config.yaml
model: "sound classifier"
dataset: "songs of 200 made-up bird species, synthesised, often over outdoor noise"
train_examples: 39062
gain_aug_db: 6
noise_aug: 0.01
time_shift_ms: 100
n_mels: 80
hop_length: 160
input: "mfcc"
spec_augment: false
win_length: 512
targets: ["pitch"]
num_classes: 3
arch: "transformer"
norm: "layernorm"
norm_position: "pre"
hidden_act: "relu"
mlp_ratio: 2
head_dim: 48
fused_qkv: true
bias: "qkv"
qk_norm: false
layer_scale_init: 0.01
parallel_block: false
inner_norm: false
moe: "top_k"
drop_path: 0.05
num_experts: 8
moe_every: 2
expert_mlp_ratio: 1
experts_per_token: 1
shared_expert: false
subsampling: 2
layers: 6
width: 256
positions: "sincos"
pooling: "class_token"
mixing: "mixup"
label_smoothing: 0.1
loss: "cross_entropy"
residual_init: "none"
optimizer: "soap"
beta2: 0.95
learning_rate: 0.0017
beta1: 0.95
shampoo_beta: 0.95
eps: 1e-08
precondition_frequency: 16
max_precond_dim: 1536
one_sided: false
adamw_lr_other_params: 0.0025
max_grad_norm: 1.0
adaptive_grad_clip: 0.02
max_steps: 12500
batch_size: 128
epochs: 41.0
lr_schedule: "linear"
final_lr_fraction: 0.1
warmup_steps: 370
weight_decay: 0.2
adamw_weight_decay_other_params: 0.01
Rows from block 2 of a small sound classifier, named by matrix and row number. Rows with one number belong to one neuron. Each number is 128 + 24 x the weight over its row's rms, rounded and kept within 0 to 255. All counts start at 0. After the name is the row's rms in percent of the matrix's.
After each neuron's rows are labels from the 100 clips, of 14976, where the neuron reaches its highest value: "top examples" is what is common among them. Only what is clearly more common there than usual is listed. The data: songs of 200 made-up bird species, synthesised, often over outdoor noise. In brackets: how many of the 100.
# fc1: MLP up (model.blocks.2.mlp.fc1.weight, 512x256), inputs 86-171
# fc2: MLP down (model.blocks.2.mlp.fc2.weight, 256x512, transposed), outputs 86-171

fc1.234 089 [126 118 129 146  94 125 121 165 132 151 106  91  95 148 120 103 103 105 113  87 141 127 116 152 116  96 110 113  66 129 117 111 111 106 115 115 141 156 103 120  99 149 127 152 115  95 113 119 138 149 123 145 142 129 133 146 112 136 102 132  98 141 103 119 143 109 125 104 138 128 149 157 159 110  75 100 125 103 138 123 149 156 104 156 150 180]
fc2.234 095 [149 125 105 163 144  90  78  89 118 101 117 114 148 140 152 123 142 129 158 140 122  93 116  74 132  98 130 149 116 100 153 106  74 188 116 120 113 123 127 111 137 134 146 132 140 155  99 127 145 137 148 143 189 131 118 158 134 131 122 112 118 119 121 104 136 135 148 148 176 131 109 138 122 156 130 122 115  97 116 168 106  88 130 125 148 142]
top examples: white noise (34); pink noise (26)

fc1.352 081 [105 137  82 130 108 108 120 118 179 123 129 123 114 156  98 148  87 148 132 115 153 107 129 129 151 136  97  84 126 129 128 152 139  93 136 104 125 148 139  91 118 141 136 123 128  93 161 132 134 150 125  98 132 148 145 161  86 161  83 141 103 116  99 115 151 165 123 127 161 109 134 131 128 133 109 132  91 116 154 105 152 126 152 115 122 114]
fc2.352 072 [179 130 108 140  94 128  88 135 135 137 147 139 100 124 119 136 165 112 135 113 115 144 115 108 121 121 143 166 111 153 135 129 126  87 137 155  85 153 160 107 120 109 110 118 175  98 149 141  99 144 158 105 132 123  87 122 123 116 146 146 138 152 119 135 118 155 141 138 166 110 133 108 116 146 119  96 118 112 122 207  62 125 140 132 112 115]
top examples: steady whistle (65); first syllable: steady whistle (64); pitch: high (60)

fc1.36 111 [102 122 148 103  74 104 148 133 121 142 125 125  95 119 120  83 134 124 159 135 124 151  91 112 127  90 100 106  88  95 147 109 100  92 123 123 128 118 118 139 128 156  99 111 119 111 103 134  97 111  94 133 104 135 144 164 129 108  86 132 106 113 130  86 147 130 132 148 170 108 112 140 152 121 102 164 128 184 128 139 133  98 106  87 171 136]
fc2.36 104 [106 113 108  95 159  98  86 118  88 138 107 142 125  99 122 111 147 122 163 159 112 145 124  94 124 120 149 183 130 112 123 162 120 119  85 112 131 116 136  95 153 175 120 135 113 117 137 119 114 147 120 148 125 157 132 133 115 138  83 132 144 124 107  98  94 136 115  65 108 124 172 127  94 163 121 156 173  94 115 139 118  91 129 171  67 144]
top examples: white noise (42); pink noise (25)

fc1.150 120 [174 144 106 137 144 160 148 132 166 110 117 126 147 146  99 145 139 147 111 116 147 101 127 120 154  83 102 122 130 169  87 203 157 121 141 181 118 112 131 147 178 137 101  94 136 113 125  87  95 142 127 146 148 108  79 115 110 108 134 166 102 137 108 119 149 114 154 116 149 137 167 133 138 141  95 145 106 114 111 131 110 134 113 151 146 167]
fc2.150 104 [137 166 149 131 158 131 119 136 143 146 157 132 112 125 162 120 150 137  93 159 138 145  74 196 143 100 148 126 126 128 137 132 114 140 101 121 103 188 136 181 117 144 159 110  91  93 122 116 107 130  84 124  98 127 143 160 143 117  93 110 153 150  95  99  92 128 133 151  98  85  68 135 116 173 165  86 117 113 102 140 153  60 166 122 111 122]
top examples: steady whistle (64); first syllable: steady whistle (51); wind (37)

fc1.241 148 [109 151 162 131 128 104 159 141 127 130  98 143 113 160 125  92 121 123 108 114 111 136 153 119 138  82 102 116 121 141 104 153  58 147 131 137  86 142 103 105 125 128  99 128 124 116 129 120 118 108 165 110 147 124 105 131 106 134 156 125 139 126 115 127 152 152 114 117 140 147 185 144 122 150  97 104 161 134 119 120 152  97 158 113 172 148]
fc2.241 152 [ 88 133 137 141 130 119 113 116 130 141 147 103 122 152 133 103 109 133 129 116 128 133 130 195 108 134 128 133 109 166 119 108 108 193 152 127 140 123 107 166 116 151 154 131 140 119 112 132 117 139 149 125 126 108 118 131 123 121 141 127 143 151 117 121 111 130 133 118 229 100  55 204 136 171 142 160 140 148 143 132 130 146 100 111  41 126]
top examples: white noise (41)

fc1.418 083 [ 95 127 141 111 116 156 122 171 146  75 117 138 146 136 145 141 144 133 124 116 125 126 112  97 145 143 104 149 149 139 123 136 123 139 142 120 119 104 142 125 117 138 117  42 136 133 170 147 144 101 121 110 146 103  69 120 156 146 142 127  84 117 131 109 157 131 151 160 139 145 135 152 185 145 122 116 143 156 126 144 129 155 121  99 115 158]
fc2.418 099 [105  70 117 116 118 145 126 112 121 139 113 100 175 130 173 149 154 122 127 133 141 111 116 140 136 157 140 134 111  96 156 117 215 146 142 153 110  74 144 145 112 112 115 151 103 119 122 107 142  69 106 129 149 149 145 119 126 143 145 125 131 136 182 139 121 127 133 107 124 123 128 125 111 200 130  99 144  99 137  90 162 122 135 152 121 101]
top examples: text has "over" (96); crickets (93)

fc1.458 090 [129 132  86 145 187 141 140 124 140 103  97 145 124 128 128  82 135 118 118 144 151 134 148 134 139 108 123 138 121 118 120 130 152 120 160 135 116 122 121 158 124 141 130 130 153 143 163 165 119 121 167  83 135 144 144 137 176 141 135 127 126 120 148 135 153  98 114 148  84 110 112 139 130 151 138 139 108  88 142 104 210 145 137 156 105 127]
fc2.458 076 [113  62 118 108 129 128 152 191 124  85 132 122 145 162 132  99 138 116 197  76 134 101 106 127 156  87 142 120 131 114 143 135 125 142 102 165 110 148  88 113 100 153 140 114  88 144 109 137 112  74 168 120  73 139 129 132 155 126 135 101 118 114 105 135 150 124 117 148  66 142  89 110 120 116 109 127 115  98 105 137 113 131 155 113 148  97]
top examples: white noise (36); pink noise (30)

fc1.292 093 [101 111 120 137 115 140 112 126 109  93 179 150 116 161 152  96 158 161 151 146 118 114 126  99 114 100 198 137 111 156  73 143 151 123 140 127 146 134 164 133 153 133 169 120 153 145 161 111 147 108 152 134 112 137  72 129 138 105 137 116 106 182 141  90 160 139 134  98 118 135 143 134 118 146 106 130 164 135 118 136 109 106  95 129 126 102]
fc2.292 092 [124 143 103 175 136 121 126  92 126 119 116 114 102 150 135 132  97 116 127 127 101 116 149 152 127 184 104 132 147 128 123 144 153 173  77 139  98 171 160 121 111 168 143 136 125 143 129 126 167 141  99 135 160 141 105 129 105 117  99 134 128 139 108 117 131 148 135 158 142 126 148 123 122 140 139 125 152 127 117 152 130 122  80 113  90 175]
top examples: white noise (41)

fc1.142 087 [106  99  66 103  86 119 175  98  85 143 184 108 122 165 103 126 103 119 136 105 154 122 126 122 135 129 114 160 138 133 118 154 143 106 129 191  88  91 139  94 121 122 151 116 133 133 109 172 146 156 151 163 124 121 138 151 107 110 132 131  88 155 123 115 150 161 104 137 122 114 143 112 106 142 180 138 107 140 112 108 168 135 110 147 100 157]
fc2.142 091 [105 172 130 120 121 118 100 141 114 115 152 158  75 128 140 119 130 119 116 126 134 112 132 150  84 154 113 106 128 128 124 160 129 110 108 123 113 132 137 156 134  80  86 108 100  94 146 148  96 112 130 153 138 170 115 134 155 135  48 144 119  84 132 102 146 168 147 112 150 141 136  80  85 111 157 149 153  93 150 179 108 184 118 104 170 106]
top examples: steady whistle (70); first syllable: steady whistle (65)

fc1.294 089 [153  92 119 123 129 121  99 145 140 120 135 101 113 133 156 108 107 114 126 146 105 109 135 120 129 167 161 125 102 145 182  91 132 188 112  99 143  71 142 119  97 130 124 109 137 129 102  93 141  98 101 107 113 116 123  75 124 142 127 119  85 154 104  99 132 118 139 134 123 123  97 131 113 151 140 114 116 138  82 124 129  90 122 110 147 128]
fc2.294 085 [142 121 139 100 113 102 162 114 102 139 129 143 130 122 122 170 123 125 180 127  99 120 117 155 104 186 127 132 123 130 121  96 158  57 113  84 126 168 109 121 119 131 141 140  75 110 119 151 100 165 127  98 191 117 130  87 123 131 130 114 139 130 116 120 110 133 155 135 103 116 102 162 116 113 144 107 112 116  96 103  98 126 109 110 115 125]
top examples: high song (86); fast repeats (50); arch (48); warble (44)

fc1.96 080 [119  72 120 110 123 156 146 132 116 173 175 104 130 107 134 154 172 154 127 130 104  99  88 146 130 143 125 161 147 176 148 149 106 146 145 122 135 154 143 106 125 119 132 127 147 102 143 160 128 139 121 122 138 147 149 120 124 130 115 165 122 123 142 167 143 158 108 114 203 146 109 138 160 116 135 147 125 112  98  75 160 113 150  99 114 136]
fc2.96 068 [ 96 131 156 136 125  97 140 118 140  76 133 115  85  97 113 145 115 146 119 119 164 131 127 120 101 108 108 143 129 124 110 128 177 140 102  79 171 148 115 117 132 140 172 119 163 119 132 140 119 165 142 152 160 105  99 114 141 148  97 107 150 114 105 121 182  91 144 128  84 136 145 118 137 158  97 139 190 122 131 130  88  80  90 158 163 147]
top examples: text has "over" (93); crickets (75); high song (56)

fc1.362 072 [128 113 129 176 154 125 146 127 107 163 117 117 168 146 124 161 157 139 132 147 102 130 124 112 163 176 172  88 115 129  98 130 105 144 136 135  83 138 108 122 155 120 141 191 135 108 126 122 103 131 110 162 156 124 134 124 126 172  95 112 173 121 143 111 138 120 114 143 156 126 117 126  95 136 118 152 111 116 168 117 117 136 129 136 143  86]
fc2.362 078 [151 113 122 110 138 144 144  96 124 138 111 139 137 106 124 152 155 138 114 122  91 107 147 107  87 167 122 151  95  94 112 152  97  55 113 153 141 139 129 104 156 136 146 112 105  98  90  99 169 129 121 177 137  85 110 143 115 109 123  99 124 151 159 128 110 124 137 128  83 105 100 100 141 124 119 156 131 109  99  97 135 106 125 139 109 115]
top examples: high song (65); crickets (64)

fc1.233 107 [ 90 105 147 105 144 144 142  80 146 114 140 142 138 139 118  86 140 106 107 115 124 122 189 124 121 113 150 145 135 135 147 125  85 112 101 115 110 116 130 125 132 122 122 108 112 135 108 158 139 154 100 125 157 127  98 147 122  97 102 128 133 133 123 154  95 148 141 180 125 179 191 152 113 128 125 146 179 163 160 106 138 109 155 133 149 126]
fc2.233 086 [ 63 163 158 122 145 117 109 188 140 134  87 131 139 128 149 102 103 108 117  99 130 123 131  86 137  65 181 123 163 110 143  98 110 135 137 126 158 115 123  99 119 121 144 127 148 143 138 125  99 105 139 128 159 136 170 155 136 130 107 117 152 115 131 136 152 128 143 112 129 121  65 149 146 138 106 115 122 125 130 121 154  51 150 134 154 127]
top examples: high song (70); crickets (41)

fc1.219 113 [149 108 138  99 160 154  93 120 122 167 136 139 122 115 142 148 125 145 178 177 146  95 123  99  95 124 151 134 132 147  94 144 135 114 141 134 152 142 137 103 149 111 136 149 136 103 129  53 141 109 136 115  78 123 119 146 127 134 132  72 134 147  98 122 143 153 116 102 144 118 100 114 128 131 135 109 124 115 133 149 106 113 122 139 113 123]
fc2.219 112 [111 147 155 151 111 133 120 118 132 135 113  85 155 153 140 133 133 146  89 123 142 119 112 161 125 102  95  94 146 136 111 153 104 133 126 161 136  99 163 190  99 153 107 135 116 148 128 155 125 141  85 148 130 105 133 123 150 124 144 144 121 145 139 136 123  90 100 146 185 165 103 120 108 138  99 112 131 109  98 122 118  93 142 137 149 129]
top examples: high song (100); warble (86); first syllable: warble (52)

fc1.385 106 [151 124 159 165 121 146 124 106 121 139 145 105 117 159  78 152  98 112 123 121 129 169 130 124 166  99  85 130 156  95 102 122 151 105  87 115 124 177 124 118  76 163 125  78 137 101 144 122 117 132 123 167 135 129  99 108 107 102 116 121 108 129 121 135 172 104 135 133 198 102 105 128 155 175 148 123 103 148 148 136 111 125 133 129 100 137]
fc2.385 105 [126 122 155 121 151  89 160 130 152 110 121 159 102 153 122 111 144 136  90 130 121 138 111 182 121 122 158 117 153 149 113 103 116 105 115 128 110 118 164 129 158 108 125 128 145 144 101 125 136 132 117 112 169 117 110 110 150 114  93 115 120 145 178 103 157 152 143 165  73  95 161  76 128 147  91 149  93 123 128  96 115 136 133 151 127 142]
top examples: text has "over" (89); crickets (85)

fc1.187 091 [117 108 102 132 139 131 133 111 156 167  93 104 151 168 107 109 147 117 142 189 145 145 150 135 106 123 144 104 166 120  96 120  94 140 146 164 107 126 125 129 116 103 141 131 112 136 139 117 144 117 144 142 123 111 124 100 156 112 163  92 128 147 120 146 145  81 139 157 184 143 141 139 163 121 126  92 156 127 145 130 106 115  80 113  95 110]
fc2.187 097 [126 141 113 156 108 130 123 172 130  89 163 143  92 116 134 141 145 129 137 104 137 105 113 156 135 152  90 143 143 134 142 137 108 147  84 125 143 162 108 125 182 122  91 136 156 109 118 127 141 137 114 123 127 130 143 151 139  87 122 135  90 109 106 115 129 100 126 133 138  55 110  85 101 139 113  86 110 116  91 144 150 157 155 115 128 100]
top examples: steady whistle (68); pitch: middle (61); first syllable: steady whistle (58)